A small GAN, trained from scratch.
Model: 8.02M parameters, 32-pixel images, generator activation silu, generator widths [32, 64, 128, 128], discriminator arch resnet, discriminator norm batchnorm.
Data: trained on single printed letters, digits and signs in grey, bent and noisy, 98750 training examples, 2.9 epochs.
Rows from block 5 of the discriminator of a small GAN, named by matrix and row number. Rows with one number belong to one channel. Each number is 500 + 25 x the weight over its row's rms, rounded and kept within 0 to 999. All counts start at 0. Numbers have three digits each. After the name is the row's rms in percent of the matrix's.
After each channel's rows are labels from the 100 images, of 14976, where the channel reaches its highest value: "peak at" is the part of the image that holds the peak; "top examples" is what is common among them. Only what is clearly more common there than usual is listed. The data: single printed letters, digits and signs in grey, bent and noisy.
# convs0: first 3x3 conv (discriminator.blocks.5.convs.0.weight, 144x144x3x3, each kernel summed), inputs 72-143
# convs1: second 3x3 conv (discriminator.blocks.5.convs.1.weight, 144x144x3x3, transposed, each kernel summed), outputs 72-143

convs0.120 083:539529499543559492530499524535537540513509524521527497541525562483471495519522478545505497502522493495523500502510490563503469551540528501522518517483508523514537514517526537515499560520534505521522512530556501505502
convs1.120 081:489509523513512496523485487510495532485492502470502456510483496499452496481538488495482516530494506498502482498481516509458508503459520531451456497479424507476522496486533497471479481480527475523475474473510475459529
peak at: bottom right
top examples: dark on light

convs0.106 081:498515453512534493486518508482479509574450474472496508479484526452466508468462500497535515530502514516487477500472532512482474502489471473541474508493457516449475490523523520480542501493525463507506455515508505475501
convs1.106 078:475523526502535460507497501473542467480454508469531532468485517489489499462509488505484493510544485558533491480505493551436493508496534535525496539480487501435508528502504492472501525512480504520516466495540473503554
peak at: centre
top examples: dark on light

convs0.28 106:480546517523525500539505537520530494519496534518531507490494520493486520521513496522505523536517514519527479509521502537519493561524504502491489498508528567502503508525544517520503544551512527513494509512478510509524
convs1.28 107:512506543474516519533466489536504523464503534482491502447470530481490528490499489472467512501513512500504479454487512528472519539468534516448485515459473524468509517461530524465475498497489481521471484476506456497509
peak at: bottom right
top examples: dark on light

convs0.55 113:499534495466527497515512534527528494549503520522518499448506477497480535506516499535527510528471510539517501505521502541505506534536485473527500493522505556508481517511553514495534512549491501487476486510501502500528
convs1.55 118:492552496494551500511490485528549520472531512461484536466478515469504513498502488478472504508548513555493482483517534528500525507490544509480484540489472524485509552474524490478500481508493481523501492533532499495537
peak at: centre
top examples: dark on light

convs0.74 079:565518484543540509549491508529524527511528536506524513534504549472495488498515500565512480521515494493510522492508514506541484530516542498470489538489540499489533499489528537477521535520558495530516491516534495497500
convs1.74 083:498492526461508469511470507526503514458476506466518467503468533484493508468516492486461511523519499506504461517462504542471489526483506521455470515489472519471526488464519500492489486496501462507469480459501492491503
peak at: top right
top examples: dark on light

convs0.125 091:518563507533504479508505537565503489516478514522526478497511537488478476516509465525483515506504522469539542469502463547539480549553548486476524477483563536502505492485547511486458505548502502504503514510518481493488
convs1.125 105:477483537476495515516497474527478545472522511497472480503486490470487522474514475465468531539513522481482487483478521519453493529485538518470499474493476513502545492465509521489465512479531493528487477487537485460501
peak at: top right
top examples: dark on light

convs0.117 108:497524498512518510530476557521491503490469533502546479472511546507464479491513496505468504523488527498544487463518499556479483574532518494444497481496520560497520479494507542502498530544547504537515503485508520487509
convs1.117 112:490465530467514529519459477495496533474526522469479475480470521468474531489501475472444528516511512506459477474494505512480485534465511528472490497461467535449520508451517511473509501478483479544460466472510471481488
peak at: top left
top examples: dark on light

convs0.5 096:481533477502528529487490528554510491531488536519537497515493489499446510497513515507509519541494513543522523492501520543539495540529486494520515503525532566484514527530548516497504515543476524488505496521498483486514
convs1.5 104:510543524478536494502483492513520520476501534463491514467486523471490524498513472484475508533511501538503450498484510537463528519496545532498480526486471529474506533499511491486483501503501470509489467484529490479519
peak at: centre
top examples: dark on light

convs0.56 098:466517478506507492570506528522471515525481540512513468496503497499503505499491505525509477510478507480538504441510479546500476568532517484478499474487512562515479485486508528514484521528513486517513482498489503461499
convs1.56 095:514487517486522544497482467537503542486529529494501480470463535465471514478466489493462525509514521483457480488476502516471516539508508519473475526469461519484549519497542510468505523475512485525494488515551493496507
peak at: bottom right; top left
top examples: dark on light

convs0.119 098:484521510533527506549491518552483496478481511529511487485486531492500510514519487543484491529501522504561517488504476531526467577514532519466519502503550558477502500483522519491448531528513521517496506509493505492518
convs1.119 113:508473527473489540543458477510490519478510541488475471490474522471485521479496477489485525518520493483471484479469501500482479547509527511440507509471479537504535488468539532480492506493523469519484498506528498486491
peak at: top right
top examples: dark on light

convs0.43 076:499517506530519494495460530540480525491509541537495527516508525485446487483509468516482480520529510468551552469509532528547487572564514521500500480496511534495529505491487530510487533544523501514505510505528492501506
convs1.43 085:513469530528474492497488459493462510477515522485500453518443508462469498469503482488513506547478498487453482523485496516498495485478499509444488496478456516479556489480507533513526518432538493538488489492510518504479
peak at: top left; top right
top examples: dark on light

convs0.66 120:466524486476495482506498532533505500470497488543515484529517502492480491504534494492468463475488465487523556496499482542570523555535514509462502483528559534549475501480490485501495485516513509495491511474529477517498
convs1.66 119:534474519491480529532501476547494497475494513455453457486467524481516522527545508456452522514487516481474480443506533476494486496509521511456496503505479538521502508455530514489509489459489488506473526460491490505477
peak at: top left
top examples: dark on light

convs0.80 103:547511494451517528500504485503500487466543502508496552500510492492495514486515474519507523490482538496516483468427486509487493524509468456506463511488544493550480501482487457528514464504505505508532508517503537469448
convs1.80 123:579518514509512518493513516494521524520574502520503559483534486526549494520520507510512519512528520529516484521485515540500544498502499506525513523514493507532489515495507498525510542508508516499509530526506546509510
peak at: top centre
top examples: dark on light

convs0.49 091:493522502463494503497530511549515494483509509533537479481488482481503486531508463504453512495512469464504549482479437507522526519523518479407505466482562497481484496489504483533469470530456512470451509507513510506472
convs1.49 098:555485521536466518515514496549510496476534509518466496535510522493496517482515489489491522531481517504478511491466513482482476568526515513470498523514508536545501503481534513483514531511548494514529483506503510486498
peak at: top centre
top examples: dark on light

convs0.113 099:520551512529525503502492525564524499502498547500514527528492522493512520502505467549506518515485523527510510507519514541528487547534519502496525525479538542510487532514565512504491543519532513520507492530557486510488
convs1.113 100:487519515508501492523498507532527529479492520512517504499474524460470514448542461462465513531513508509500483492462539518502511536484547542475482500486464510487503494476523505489490485512531469531479460497510494467515
peak at: bottom right
top examples: dark on light

convs0.139 088:489526493500492516529502524521528500475488515536506496475498527483455516462506497546451513521490516485554527481484492524497487543527498493454476506505530534493515506478500528512501511554466489514482478509478521497540
convs1.139 106:543483519520491544529479445533477505497542537445490477498469539479485545479503470484479518508494526452462474482499521483470474529486514516484496507502490527526549495485527517483495551444539480518497501490505499482477
peak at: top right
top examples: dark on light

convs0.135 081:530545489537542500512511536551546513504516554526508508517512534494473524484494501515492516503517538488519508485535511536494481554520515489480525516498540556477505512477536519507481519537514501528504505524529488483493
convs1.135 077:501500536494496487514494485512477538471506515491503469473448493467450498489522489475483513512497519518463470479475522528477515544477533510472503507479467500476520504496520516484481504478554463530487480476519466441513
peak at: bottom right
top examples: dark on light

convs0.31 083:521576507525543501549510517538546524520535501511512514494502527492478520498541495527525511534522534518537497503522514534513488555540538479536506520500518539483510507533553525496526523509529527517505508544509483495519
convs1.31 093:486505529482510520506477489514488522470497502487483464474467506460490521487538469478462502525506527534480467487492540542462513547459536529478472478470465518483496512455506491467474492511497463527474485494520464489516
peak at: centre
top examples: dark on light

convs0.136 094:526555503538541495539482515529517537518531513524515518538490548496483521499498488510533510511511518526505546497526490530515448535499534485506507532494550520524511519522544514495519553487534507549495503507533489496507
convs1.136 083:489489514480496492510488477508494516458466478476526481495429514475456481460565494482465516547479514497488457501469484547482497505502541506466469479488486490483531480488518479514479475528509460519496479484497513456503
peak at: centre
top examples: dark on light

convs0.17 101:490539468493521482538495477506532499500552516499496531505553493515454500489552471506518451509502486477529482462465500542538505517552500514479466523490525529564483523508506512521528515531499521505525521500500512493499
convs1.17 140:495486535507486506498523508531483501490488505468496457493534522521569514533579519485480503509511497482484485471517510507546503498487485520473504484535488515534519498461515492522490479446511524485497539507499502523502
peak at: top left
top examples: dark on light

convs0.87 094:473517481492503486482510529515508506530520523480509506514485560467453510500493507475509507546491524522542491506513507513462500511508483489513510512507463524516525541527558515519519508543495485506493478506532482503522
convs1.87 090:464520528513538472519498477503531533463503517477531493476491529491472512470526465494493491524499522546493505480490494518446519494489534519494516494488497520437492526488513490484480507480502463505557479485541481443558
peak at: centre
top examples: dark on light

convs0.95 093:470477495468456503483494491511491476484508469524461502492528479471474504491481468504481512506486519489478481441463486508529459485510477486470477435482493486529476475511464472532479466535455523477512529461489515519456
convs1.95 085:531541507522486539510488527522515502497500509490490546534545501535552516507512508502487502493518505514509524535493504499562502546513491507494531530503510526531476501503533500534502517457548552494495533527529506485504
peak at: top centre
top examples: dark on light

convs0.35 094:499546496525552508554528536503535504539487542495531502502497519512489534500531511531486517523509514520542498498497502536505497559518497500486500503521518554500484537538549548531487537530536525510513512509512521511520
convs1.35 103:519523516465530496514476473538518533472499513470472486473479538462484527482519484471457533508531537513482467473479518515462501543466550512448470518488467530467485514459530508460493479519486466526485474480518495490503
peak at: centre
top examples: dark on light

convs0.76 109:479531474489486492529499525524523513498525514514497520507549520488468508509515446507501460507477493499534513467457495542528502517539489506503492520481559523557468497499497498498512502533494521487492516488506518518463
convs1.76 112:494469518502471515514520517553476485487493512464480457510529525504548509503552503485471508508516471477488523499515502515539513520503500508464503491514475526555518505450509522523510482455539533480489535517519476513512
peak at: top left; middle left
top examples: dark on light

convs0.33 112:513540509489522473512523503522510526463534499510510517522545508502472516493534463522515466499508517506539489430469487545559463519533469533491470481495547527539500514505475500544519529544505531502507530501512538516492
convs1.33 136:483485526490469503507514501535485506477483520483506470490537519519563504531562517493485503493518477463488516472533508491546520508509485515457490496543487506572517474475501495527505494446502518494480545505494474506526
peak at: middle left
top examples: dark on light

convs0.82 083:507509503488506531556490523546492514477526513514470485444470494511464501540554495477477549500496548467533543486506467488509518551476504497458482473502532498497485510503522497507483525510481525498471503505464498511499
convs1.82 091:565533516547499538508499472539496499488527516477524526533489522466464514495508501510521535532517515522488483517465506495513487472521484497482517492532508506486496514465518554493511561483561471496525517520533515488498
peak at: middle right; centre
top examples: dark on light

convs0.68 113:495525481514506491547509527492491490516477535520541484475503482498485494512504505538480492537483499512544494493527499564488491553547506492450513471481511573526497496485517524507505528519505503507503486513482519470481
convs1.68 116:518494526457526528528457488550510536490534540496453502475477516452477543491472477507466526513528520519482483490499509501471484555480519500466476531488470541467531508448535525479509484496486484529472486495507472485483
peak at: top left
top examples: dark on light

convs0.105 093:520543528487540522514498481497542515476523503464521534496519518478490510503542432511476490444496473506477499478465460513527507517534477533484501550495518501528523549561516497495483509523501519503513489512495551483507
convs1.105 087:523482504506489514526510486489521527473511518482517456514499513482519497517568503516509493526508473501470480491545562492510533471484486512490508477509464509548530499457534522510507455477517505535510537478498485513515
peak at: top centre; top left
top examples: dark on light